python train.py --model="image classifier" --dataset="patchworks of several textures" --train_examples=145000 --crop_scale_min=1 --num_classes=32 --norm="batchnorm" --hidden_act="relu" --optimizer="muon" --learning_rate=0.039 --momentum=0.98 --adamw_lr_other_params=0.0016 --max_steps=8300 --lr_schedule="wsd" --warmup_steps=410
Rows from block 6 of a small image classifier, named by matrix and row number. Rows with one number belong to one channel. Each number is 500 + 50 x the weight over its row's rms, rounded and kept within 0 to 999. All counts start at 0. Numbers have three digits each.
After each channel's rows are labels from the 100 images, of 14848, where the channel reaches its highest value: "strongest on" is what is common among them. Only what is clearly more common there than usual is listed. The data: patchworks of several textures.
# convs1: first pointwise conv (model.blocks.6.convs.1.weight, 512x256x1x1), inputs 0-85
# convs3: second pointwise conv (model.blocks.6.convs.3.weight, 512x512x1x1, transposed), outputs 0-85

convs1.234:505474468520510495560450586369505568532535514487504499500501519519477486534507520478520534575541406556574429581528553504498491483468515448473605489478540463592478573471500482436500446484524492453466518442536530531490437541545368461452490351503476429501519455
convs3.234:491519508538518576498568597443548529521469509467541541460455483484481460488467519515567587497417630559489511488462514556476506458580532526481512605561531426478510561559506531539539479433487586438573613526566531535541529591521467540519517531493570540600480534
strongest on: honeycomb; grid

convs1.169:516527567426456523534503602541490464479427522492455532453477426481528546489472484589500446458471424523463385487563538438495525484408552575567457467356539469555527534521520526579432480500517496510556579502510451453406414457475574360577501530586450494567563470
convs3.169:600567535521530458445529451568444446499459481589598514529538483564471538493497498435566400565486565450471558441424537477576439500476434487435596493481420535383475494549423578446552553570576512512660523489545543513473504458408492568512454512501530532503491520
strongest on: looped

convs1.325:541418477544423394607474460599450456566467496448454440516491486501516523432593466476491602521505482563552492564447440442551373542501443469483498516542496406524520425475495534527456474457501475523488583508639506504567519482560459523544494515487453397490610514
convs3.325:470539508553541547511534443482510601443484484561596493510558452450529480534499388538467509476593465486555516589538548449564476485466580488486498588446456457427405498546520494499536401479504539514416504540495405482501557504360622601566484452427487473510449623
strongest on: cloudy; centre pattern: cloudy

convs1.130:546539494524551444531513449430383489487529448429500492470463522589529546454473579542536450482444508462484508517486457454445562494476600481429447587489433532538524436495481406482432531492487589443530500479421515486499595611454515498514482448618426495425545433
convs3.130:392414475529525517545496507539507566449583512574455516537540565549476555534476458461545542491507523547591525442512499480454507484465550452510518424530450608465444512465443456551576512463510558461496540580470539517445407457528523517464549403523546462489481516
strongest on: honeycomb; cracked; grid

convs1.443:426502578500571554421458476473526502602524571479523523410510509525495469553485483507410452550515571486522424558516542528489454459506534512470488492506473360446465471531432496515475497463475594571526580483576494453430456408510484513562459529458480570552551504
convs3.443:518439604413451552556520529533508512517385528544481492459475521444511450491491474338510470468459499429450475569366500498466527509603491497506529540500449522543394549510490565558486499542435545487608500516517430476450500569416491426488412486498495539482507524
strongest on: plain

convs1.219:468494480481456510535518501558584534503501486512470520404489538551528559545499522507519444511440463498501511493611512595453510514481568522499653567542488533487470536447509717493435557437498505521457489487490556480491465499420524540525431453536481492582425538
convs3.219:462511566478475445528502444504457454587443424485561524551481547546474470600562479332479414587470585523522449384519428493545532533519421517525403521528426469407507530519464487466514503402437540514502460437533543571503412366490495473478485462495467422473500462
strongest on: plain

convs1.321:553439492438507466547570459580439390513558482470473509477496404496509448424386465491478523512555493458484453476479437493474500487555500487477547489512495486537457446593521545425479446459492496471491664496652436435515512444480532520515564528514479409453457473
convs3.321:551478521531445530468523528509512614491494463518562523460539527370501523485487528523465490592496496464558570415530545528570542427536577590536531524435589465551480570433491498492488476595561461532479502384464492540475516556655545532474586478484506510520566580
strongest on: cloudy; centre pattern: cloudy

convs1.33:487447543499478513527521492445536485415412493562477503444496429497569571626535419578529472602470460514508631413497422456527517491470488498452522613538553562521451405603512580485437482528420521513486590468574445481580427480559533521552546516582558411460516403
convs3.33:543517428556481546422421503551497525583519497573518457386507534509511424437442508399508477536454459465542515492517597525474528497546523556585480590478490448515547453512501577562469521466474466525598592381460499492525544556588484491461521468410522487492441515
strongest on: mosaic

convs1.222:482522529505484431440445490524453463522493543505463583450524491480532427505440525571581571504471467423537467464532540571536519541597561538587458530519497433507456505484448551481470497539513545435439452500550487544515428520520572469536479491475436552572463413
convs3.222:561495453429495417431544465512469539466562498569331596429498469460575470522483492600540512604523451546541565507453498537487578485500427406584555539512542594478554606576519433524450535523563451538516441433668381505464446501484529501457430524519482500511554469
strongest on: spiral; diamond

convs1.0:482440520499478492501389559537511477518558487479590466530516484505402390446455493489495447592469480443587554401542497453487538533436546469445462536432591538550506572487506561450470519408553507505547514568488474504480497453529488504445496441483515441543456562
convs3.0:549551538536498535432439391480516454535424454574435467534394428446587491553468566457470495528497469565461516496514482518512503479466500485543495580551496481502542523528517535505491532490502444406519507496475592520492574478470573531513445535577516564574453481
strongest on: checkered; looped

convs1.196:572481471540486552446433513495558516505505588473534527574479537437585541563428537484639492477480445496509350515479454502448521467514563545557473528529442541448475530509546497501558503530459438539474558463510474463509486460479564516467505558436520564439292459
convs3.196:573519584517514570583541542588491500586506433577474450475540527524465497519469585449540523489521474539532596535527578431589442565517468545456530533522517526488498476418528546470455396542466547461456503542508493568514445490530538569531483519507596489543545597
strongest on: crosshatched

convs1.54:559500508497526613448465547463444522505577517447594585532496476552482471428437523444477471479542569509398522439473421492428374545474496457565432532485516517472491535434478492467504527570477541582515465498442459472531551464514484486426501444538597482451517500
convs3.54:513499522464466509525497554550555424633465558457528479539483537462488559457557481467515467484559490492422515444518527544503524462515545515623423529474561517490501479384522504384499522536533587497494474536463529532576554448464599512525497536530549506596468516
strongest on: plain

convs1.271:497456519570462496606496512533536532467514448532491509508555407525469470541522471488507412494572503409456442552523459535418560545490542491530492520450553559545511484516512491494514489488477434506557483518500507490448446490541458513475506535475626608481553487
convs3.271:480524521492449443547546527394434453565463454537548467571514454538463430532585450490520516479482369506456449560530500470463411540492483502494534458468508494559525384475383474509492526459516553476465478457563465455535537521553487483467622492509498461441395518
strongest on: speckled

convs1.324:430538440395519502512476551373536478490461544435590431543532524480465498413438503493521582503585521502532469422483579544548520458475485386533452454475441465544512555508508546292488504492452558389491425537504510440491389516467485494506496466555531477504496570
convs3.324:418476467431484512565444585527441526440512610517438602409559535445467591504396492506497611560441471451545451575520520469460561481453468533495531536513504464496554502584441517427481534552485562420500522472537476615489532556432589525522573505556489530631523514
strongest on: honeycomb; dotted

convs1.495:501475617536502626441460586431598585539456468492495524522442488387520495487488470507512581548456561581501499582642498516495568399514471549485499448517472500437667493449418482427477473480499506506443539465520410497560548456544552519525567508579534453413517400
convs3.495:521539541500520453565473482490444596447459488479453525418417539537540511534516549521453540561504414412522535463450508483555477430458452650504537549420511455502547513605567470536501515445404452454406607521511588483416582624469549463601440520560458529475437407
strongest on: grid; cracked

convs1.311:557476558522443461463499592441444526507570486530474442550464553475495477488481473506473502471578548366505482492494527544491511504511352494473523502518523417493508495547515566383464487436555499500502498502520487451493439573521505514544498476561495544483498501
convs3.311:483495403512499498550534460567490552526435526530462448491472445478493496468440520493483551465513476524463522579479492497557514456513437559535556448490531461450455572474556527478511524530451550545511474343439547381424518523469428421497552472576416550469391356
strongest on: checkered; cracked

convs1.246:526490501589432518518450543500565479484533449473611499558571559552546444425491461501445551473479525508537576549559576629535447523478499502563542482514519545482513462541446523529454452510501442463510489579350530499432500556516515472516489537462464441506511529
convs3.246:428518541535493573527478443482515521386526485510536472464522496540507566462483496503525537483500456499415568396485536443459411483489557527441459527515496509503406511477441423590442593492548415529441503536485568539591539350599539505453446500509433463515485486
strongest on: speckled; furry

convs1.467:496439415463499540536541468479460441480508489383477422572540550411492479521381592408447506572470418437523551428575511524502480466522443450517547464564526505484491540607549531454533602498501511531553529531556572396479495483487398488463463456448486541547432416
convs3.467:573542589472453522528523537490501552546531502418497594466447595470542491533438511526446528520545529546449570467493615556504468533515501474524414504496577631481532559477514571500597565482552523547467535473564560396568561503508550528537633481460467425465566438
strongest on: grid

convs1.35:540440513435472522587533482509484556520602509485546533470460443493423393544437469505480417411473518458425485477561475544440495539415508395426599524491497524437480582408508529456512510550527540438475432529475545457459519437521619362464540460450537440376468573
convs3.35:517389486504553522429495335467434480466553550548474443413522482495475490498559464436437539548415442542652480536481524495482553512517503498536397537493522501533465463470592462460554534488430474417580389503545524452453576528550549567409528523439480529650504523
strongest on: checkered

convs1.123:516554388544545519526402482520579534517539472575503487490566557488559535621519521377518508479548525455505452483429497467425536465536511557471548566494478386516496459488503521370526428526483471386458487481649549485478449446506549456522554469441511486523511544
convs3.123:487502560441509508502496404503489488482514451535527397466509449504485433456490632460543506503510510485508577524470521479433491449493456532467450565538492442524552482561532506484347568558445538453509497520547471509459496486437545518562498529465472488565470483
strongest on: cloudy

convs1.349:459413540453543585533545563507554448509566460481470529541512483484412595534502417585445494521553583549528453565560553518539466530496502514492454454623550496509509464524503562527517450504492498470500570593496497424561494429539469592580455557597607489520545522
convs3.349:567412538484472553493496519517467487496461461494476419517499584489458452478532490447525392459550508462444513585563532409441458396424619416470584430382495554542551477581484444490496532442496587495581484475487593542470458523520437472540518541543546488430398475
strongest on: looped

convs1.350:579459456493417475465543426362459517495503498440463494435561515551476517503569479504431481568479390518462513628523519506512548466518486509499462508477488512551419496461486659524433444483378480390450447479541510486578508428479569521432529514457386580450498490
convs3.350:595523501473541577519485516511510510533487583616456500644380459557530472448530446496580497510465596482532415536508500513543503583460493531489557434406454537571500519623517499576476509518558467542596471469482522494498526508492489546555476418510509412563445593
strongest on: rings; woven

convs1.80:543541386444398552472446528583520543456565494544534520448547551577500472507546575507416491561518576443543464438508421488492488471550490523493514515471432572465530501481452558566483460525555575493512471428543526507454468486552519451686478451556546492455513519
convs3.80:462578503466608529563466428569424501442552501493476497481555527530492457521537527436515481530482535511485456568546406538511436428556490513503546505468467478477528384441478446508418407429461456499486513434539453399511456550617455515529423560614588460569600495
strongest on: brick

convs1.60:445618536505494456573474445512542497534581474542483505585497489444546475420559553432464532421541512485471479499518512551425440472493529536596493491485509474513544469548409523537491404494467469403426542447782480539522509564524525493427430521557483522583507556
convs3.60:476485500413485440532436475488503483507486468474570447553524554394455499431463535517549502415448433543437517475461454463491514549492482422495523483517541485516502427427538564467480471417569426512521549474498561466423472476437494516470472529463581529514371429
strongest on: cloudy; centre pattern: cloudy

convs1.430:511535480448501513471503492495548431446445484404565450456481554512579501536479446582517538526421469471399533416570454542492477435478543459530486483438490516510509475569484414446457416484494518394493599512569432413499610583555459454472594437441425546583526520
convs3.430:479520461519387531603489473443550354527433438556535455542463432496519464573469452516564502506391470489465526467509487449382553472585509505516505663413434488499545438544523512468466530484499487489536456487511453429514510454422410511505524386414513416533454476
strongest on: grid; scaly

convs1.133:483367558535435488500579489494536513380472488569519513371531483502474497518440490553489453411560571474557457489444475460490529473505459509410477498495449512462478428570527425500446439375469479587516509517515515465558556476546524545433486491520506427459408431
convs3.133:550480520478460516583508510452372566501453561524446563447506440385527487499475502534540556547401516539502472516445493512482458534466511478506506464631494478342436554490481502512494562469575391470383466519506541541543486497491491444496523572464497421609444471
strongest on: brick

convs1.96:498460472511592488501507432531537487446555484542519485541572492457509539546525479446574530524506539494536456511552506473489495511478463482570603447526529479487532503585419456562539421559498539507477553355595521491529525454530554429464556457438441462551476418
convs3.96:524548540504499598483482438590446424446440507497516449511507498527460509450488436495402458454461486488524545464575480509439495556478454518520534494493533505473576522556440490554492583502482416481507574506479459520480508413482568477410482515455500524467484458
strongest on: cloudy; plain

convs1.131:526410558545428472507593496556452530434555425565490548555529443562403470486461495524587483450579536584450527408432518556506556431544433535542429574514589529526441504475395494545529525489453452503411551516471457495551483551446529638542521501483525482489489461
convs3.131:555443548576540456502474516527490513408437451592524412559541491468438516379552450475604470531489487507489435475494543513504475444561548504531515420620528489475482475554394534513477489568533497547551475522486459475511519540464562573504444418437542583488553490
strongest on: crosshatched

convs1.11:526445499518485485508450570513499537520518589489466461592501525461533449472499509458479529604518610460543599472559537566445462430504576510546443446516531502524524474574442464460537485501424494489439527590511532595565553538440587496445515544477459431538455472
convs3.11:464556530565538527525473540498431507472592488485473454502482557405523529468467455463422400522517490500494559544499615530473492453473453574466511571383507545501507561479488471556516421432406550501569485545509436530601505567545581528514506401483435549536542465
strongest on: honeycomb

convs1.252:447543567418549576519574531541485551564524482511577554519549484513493530490536558506631527538448495431441435535512457513526582467444388550433553463530515509570432462448443510473470496484553493512587527507528487500516431517468502450517562532488411435505538476
convs3.252:460512482567498535575469596488487538565544459483572472449512494421472588511461542500547503456499462417609463504570470515599557442492527372535628519431558502557580450544508519484588457545450530489482489546488589467439581526507478579569597477511485417443475558
strongest on: grid; checkered

convs1.57:488506487489455534474503443509566603450533436490636535480530504559489482455521435477590465517535543420554433528507448453521541541465550533612477393547517481488447524477444437495491429497499527483479519449485537483407550447514502506445506456601532505540510537
convs3.57:526445448540593376505475470470561494438419565513520446532547599457505459501544491469465534425368581492536474459509464461545532454490402544498537477524497533417615567478479464481432502501442519500594440488501343414545431454539502565394647456543440483465469443
strongest on: speckled; cracked

convs1.433:493496503575422504497463587512535510472498538507441478475409483486530470467481490632541408523462527476564484464485508475509360519405466472467550518597439564527468557509492534432482436459443509564526358532547495484478483464475506469527532486536460447570470522
convs3.433:576456556416494490450511475520510433529472438503477438514425597488476428520523508629456513464422462527389429540434490465506489475557476504650489578554496531425532558536542498419497548523452464520476510544470474503486446446648475549516463515601507532439476550
strongest on: mosaic

convs1.314:446508472492596485446503543517438520591554494508527504463561575579456454523465500488504514478519366478494612530503538480518543535492472380484545452569424440463380421470543554416525456457410482579510516521470457494529442506544549482501502530486468507443523437
convs3.314:436455493418478474502526507445601494455508547510468501511562547484429501532471496480454493530436503605550448557493389500574479524456492479429478491470479419578599540566504561495487467619493439431550487490559489515534602426480439532557426515363484493468499508
strongest on: spiral

convs1.208:553466529525488505647458537574479521521453432505546482488465520478576465439466542496515555520559479499494474438501486539477446476467494551624574494470555519489587441479449491510560475479475524448482462588343483441503551538523529509491524502515539544448553507
convs3.208:530497487506514522437481466535427569464501551500511451506487502474473446489440489661413469360507519551474580523549511589519506438470544503477519490522497527516511529529487547467522614494517478506495501620502461525485473431525497508559473458407531392489611534
strongest on: furry

convs1.244:481502495442557522395476506541458463498488388488514518552516470567469592514523561523563497468429474540516496532419555514564570530495558517492504529498508486430472616535544501472509528480473499459515483560461457448426497474510523549611496570597497485500515455
convs3.244:481550515538549594474508432455537525504492517458509487492467567550571469528560554464520559453525441404525525501462529505469465362407452590484448507550417499605467492579607479477561466444524505574555551463438560554476487427457445502463516500591510465441559517
strongest on: looped

convs1.498:578513474507480517573503551502528478507574503540519412564530513434473521564477498495520480486464501513442500470573585439468496469484441631446517486492512438502517417459570562552571391483600482446481521601482463407472515550471514573513526526454482512497504494
convs3.498:420551521481516569539508469455470440543540490528471486400581414613461533554522555473509381520506525454452526524527486562633528605549449554485504485529498497447516553447562476528558456486512442444585562467468439526552578550465528463536478533466457510537430558
strongest on: rings; centre pattern: rings

convs1.474:541471521485441482472437629466486475505438580453622519534590569458446563478570582542512526482540594579521528476500470512495522579490483478414485577488459513496547518504407473551489509491544515568555375605460444568510482494442534519449479529441441546436509510
convs3.474:498495491458566506448543414485503524464489409431503420544570509512469424518503454453586529461483537523505436484458479439597520527422512431568479476455463462464560415494528524488498546541516494495530469485510436523528396453478499596507449498421492525541451468
strongest on: speckled; veined; centre pattern: speckled

convs1.100:488505476483597433450527388506642470565479583538460515520590510464511430569493584495424535440525469562406519527558511510551495595428524551527543608491530460518511576507499475566480511484558501544488504510498578517514431588445467479513561474430430378509532508
convs3.100:471402566463442531484504485538573529463559463489482520521518548492465483466511589547549470570510498596456481544507583483498383520537468454545444575503464459585566457485453507441585541617462433484522527480488465541525501374586466580414485398440583470432527511
strongest on: looped; camouflage

convs1.389:516493573503521490521600482512511528488566453531563501507556555540545530551460537432560570518481477472588530466480504673490500512491482513432485489505508555495446450597415482533455448353430570472641484577492502500576430555472483507447559529550548527527538489
convs3.389:445448454528472531504474591473525532427528458544502558563552512577567510550372506455527486555529398491504455436483494562440488464479577492518467539560618506518510512488492501552432502474516501443502543587462521482515516489514478446452458496524427438474565515
strongest on: honeycomb

convs1.494:500469502517596424500532488530474554515433522452502509528527523471512486464499410501437533486640482455590462530383522524503541449606483485470490496545548582542472500537455517509518517426482495525438479506537437499454505465459462516574506534403527500573423553
convs3.494:472615515484517404504555469465474442512473517533512442461526496502383492501544478543498486498556529452473688495491463514466479489559526418477468485421477535513587468555534469424507486544566551529494558494507548495541441505536469468475490537523427510450530498
strongest on: checkered; honeycomb

convs1.39:497582509465484456551601502490450498465446525468513499467433463527521555572471553554451489503509506555501503512448531445506561404534480589518510555516501481500432519539439562495505493462561480588541539616503480494491485529500356476542572548525521538546509488
convs3.39:406432471525401389469471487497491521444615542379531509440561500442514580531451597537530520517468446530444537583532515502423457435463486474426542531505458456527444504427432576531521466585520408560477524401542558550423522497483509426481475529478429449514500478
strongest on: grid

convs1.317:472414613581604479618516577489474543491477424533460451509507549517517486538525508575487459571377450521507547507480481556453431486564493510461591471584499370588453506417604537452512542490539514568540440518473501530524512508474445487594471541524432461523535508
convs3.317:576450534404496512548422428514421519550584459464465501526471512533525382482516491607521574490465450516569494538400415517515512399440476518404487479596454495454517558479508461570519464445554423497435459571496419449486432466445455544483557557483526495514454559
strongest on: looped; scaly; crosshatched

convs1.88:539530511527488566508503518478446547543427470526652447407456527536498567614528474485498534593583490469450469625563444512467515416521419493572541434518547518551545471490518443490539457490539482448465468459507415463554585523478411451483508480554533503581545570
convs3.88:502433454660540554603475511525579530496550451548606487544440617550485486541480535512460503469465408521489475583502454478465502519476535451516506545407472532472567583467491516491503508528510502455444579467506504479551460560543548470502544569502519490424520560
strongest on: looped

convs1.158:486431473528542476529485531469477315515432511473482560542492485485539470558493479547443471559395430537506466516476543519537509473556511506528503582512471444485447486431591510457435448470517543507459433547575497482496502495486542496531479481487482455453584529
convs3.158:524423535518418468482513432485518409543589555500557545522477424525466629518518475493499479522528486461569606467561690453530439542563468462470520527491387445499544680518452542465472496539533614536545506543548446489531564496494503461404496431489325444500593494
strongest on: grid; centre pattern: grid

convs1.379:598543563550512500467482428593534387426539443471505505523490490453446504519446529498548316489489534501498460563534512415504557540541565528465569561548453415471447496514543541605503413571462480478471493490457556466489448518561482489436465529430507499509455488
convs3.379:537418435422501399520394447566513540506434492584517493460515476442472409492514519501594523428489502486565502489569464543501531448553501489653398484404451462521470557545521532413428470428566511475492463510564469489589508462592422576481518381410484439558480523
strongest on: rings; spiral; centre pattern: rings

convs1.348:467479521520501475551526542519529449556434564412553428465498473474459404449495505458484543348523438478552485422562563556487421497427388532552523476507481509488434573443449446518644459503459426521523503491559522437582444483475413503500476545516537443527543429
convs3.348:521485450578491442471459470593462555440525492532532462547447442436480403605506481480432577323493389524481577531568522448463505466584513531513504530586449375435513454644559433536517585518535484486483521473503509536485474494458462594496496566477440523527544443
strongest on: rings; centre pattern: rings

convs1.149:521516519534528517426527499523485444504444397534538507480550540477468536539528545418547522446500439472576496533536490487590521507483430447505479573514498551530445508485280490460494469490488485517438428499463460544524567515555504502453496513458495443604538537
convs3.149:482558449525524507505450472541447455457569330530449639579503495579484382543530519647454530439479526495482449486518421542455491513456489464487440476502418531509503519459457499493439512537522494495494477601529575438404496496637491513521445455376521492487434471
strongest on: speckled; veined

convs1.210:465481460462567476449453536529534492458452486463453582493418580470489494490477511503467529385473528454482482463535496531525524452530590558415528625464494527509447452450515546587481484499518500461526378507543531505469524550505448437572537521486472532566479555
convs3.210:369467488511450421480513438408470477523492530542462493574402467502544445470411612517545474422444618508567469521516431618409510544496419442487513463443528544514567520440494555453469429540545521530559456518480465484588505419516450377540508515529509479553429590
strongest on: checkered

convs1.182:540560482399551519527486527532559504494530452454495542509575499439497482572518481442565516586474495544541499505477512399497453527580614457494446531527504523410500419519461517434471524602425530422470487548505589500558492468485447548497407526470525495516464448
convs3.182:539484519527448451570572532619531507525524489548550451568382485421466478539560510380480564568472457534490483588565421563450526433550550530536443460464483535504489541455585565432558520533610513503544498462463534544486531523516551419578468465574527489416479435
strongest on: spiral

convs1.285:478512516572493555480468543492612471468551525548482478544486522514445534553543535558437448484521481589513497552500567417464467532490535493466467562428438527406409457507548562571482513433463513493536412486475478405380527634537560473525490422569484562454424427
convs3.285:437417414553598546405352507568511547482413450521519521513515419549538538579513487519371441510499506560418464494493430479500439431436403451522468574534485484491569514544504520494503429629458513328643595538476499465400528528491489497396600476434451506510492495
strongest on: rings; dotted

convs1.284:485430530500551498546502460568588581446469434463430423467562552440434508545619474509436586530494558572548411496530587417567485524472528488423545479480491442490483460455409505485529576419513535498497612486642511529485569563534499537494521559464446487423593416
convs3.284:474425540485426608450453456467493476495509566508488598576480515520434514474561505495433502475502560518492639540454524425504465529495666476481566564458505566468545536566520497515516383547373523498499494527521535485455496502445428539509515507387468426545459463
strongest on: plain; cloudy

convs1.47:531494543507596527443435481530530512519513541494497456409478548550492462497462514451546463518520518534384529519418430654540523428462511587404493469517570494456529548525506497514461502493494538475483520545514546327530510420492592527653447543485483442555526513
convs3.47:463507514587542505504522478430490472481462415500493497546461522456426510420486441592480451547577529507508475528569494470485517390468535531503515503506546485534423571527464482563499641549513511517468527535464467552429539510541467504519499523435627536491423490
strongest on: spiral; centre pattern: spiral

convs1.365:532479565494476458543443485452503517507422378503508490562517487392487448477459471515540441516410439450496503487483516488439559455547479555588505530517495485449496487507547510454490465481459482533519523541389463589490528550446524528492387486487512571475449503
convs3.365:429504563526546440551508564506543505539578484563483466455518446490559444476439477360423479495454553529511520365516520464509475557509473508486490588504503507576444429425396468503510500559561504496567365535472445507469396575488453572435550451528524522435552457
strongest on: honeycomb

convs1.40:525428589436482528427585455567501494544482536473441486512465523508490516459584403546533516583477505521555424496539354499495503505446536399442525425506453509564536507542536461523558490435489523421510507544550475504408522501497504431501439526562516494410471436
convs3.40:546466486457443540451453539545564574504455533503421555503455492494444496452575516569509578558407579494487470502489514481485493528386433518478456421527573536546522520509568476513539549462548517418499533435514534483454486517557542510517513416523511613504508533
strongest on: mosaic; wavy

convs1.61:491586457495529414480558465434378494462473519422456478382481436409595583476512515561479547506530537593480500534417526486541495434500591471569520454440435463372505598499522460387498514553437455504519532499526624486470568505558508491461539520433576479568481452
convs3.61:510604507469452467487531481554468483458523511491565472644420573541573546499546517524538526465526375548488564494521469556485458448593443415548555514500486460414466503474532387459575511530494594587550571498554464542637487440463580572463499427436493493496501492
strongest on: checkered

convs1.475:533428554460504542463502418523525416530562533434510576583487420525455479469434483443545554546572540502529462535503400547497494428432449529480514521587530415473593456447564440556524448556499558506460531518530531491480459544437568552486518420453437499554619500
convs3.475:390524530461558415497422513551425518538448561424474506522454526486540536445466459507582464502396516452432462441554598595440514494525432573516483522477549526540482532526421607462524396406502450507509451439440453483479569542443424518405500487547526512492503403
strongest on: mosaic; centre pattern: mosaic

convs1.505:452506366472389510519434503542467403495535456472453575487494521486531485490538470446490532484519457536469467501517530562478469487481474446589481515537462499504499494470411528423501415490518503491478503497424510615544488509494473512448535504517524511443540539
convs3.505:516445530510552486459454559512555477459459459556399632495466556529591447422480462444459553467558433537480555470544436519539545495429505443494486477567510499536514509477531566511493407463465531605521467411613471505464470523499545577435497513563526515530459380
strongest on: speckled; centre pattern: speckled

convs1.168:516490506478431485578535552424538454529368455428506416489476468511549505545517443446481555554462521442449481565444451623536488503432530516554468506421516449367489489350402480440475486501453531634428497550537430461506518464421489424550595587471471529533519506
convs3.168:565486561471507518485506504434611476621489498472508507493558392578618497541480497556481531465446552587535487466549456466369463492529474514474590446557445558448418519556536450552551443496549451436425477501510412445519534513553431519508525493545533501492513499
strongest on: cloudy

convs1.177:424479556452499534464568486537512449463540448530567557480487516462514615517487534490406552545542546436562460450544494509479480490539418473498578525427619449414421580503500541447486582466425565503456498589483540390511455554559499510490494483577516456566468517
convs3.177:454544439545467576452488489509523536446538591423501447504609440495444467537629615498475509446533516425438549495458500492499446427493473470524595498435516512441541504421526522453469545482480575464474484429457528492503458494475545569465505531425439480465497516
strongest on: crosshatched

convs1.336:542566533453427461515558506515453493483521597471525451551510405471461490517384528496520452477466507522479606350596480478553495498518472467552546510486564525464573505438465431513500463516476581500538409510539511501523571530495398415500541576432445497468535399
convs3.336:465461410492492456441514627525510556442543477568509508424507530536552443500473335521506492517516450489497455480534453515458427531468524530488483509458471523537563499553555494441453534432530574640578398609498524472466565527441476546565517532501504500492496359
strongest on: spiral; checkered

convs1.501:521464562489557487613399528531453534461472471486504474515676594511420543519453556457485446522527545469460516469497486564500554471513594466450555520440424412397501424523444461472565499485551356465476390528620498563432560485479497533570515459478456519521524530
convs3.501:507472461574445463569514428508527469520520434497550485417495457500549539497545461470476502506530498497610594470490520443445462445550523487589447521467458532473480447510544530491565463557487531443566531567459525575538458458472495474452456500479463475451505493
strongest on: brick

convs1.9:529513481498585528499548437595427507557530432521616509457487508545529492433481443469513504518483518507537539464396443439520493461520485509397523534548536578376536501495574491510440499580517498440477491481496510543545432475595369549471491445423493515542538525
convs3.9:583429393477550541410496588460444479519533547588540471470459455482496469516463474530499501497447542513463517496488545487507427455524490516541456531472493495485509481529611490560456448524585438481555478477454554554411659497437414558544578428517519502455468544
strongest on: furry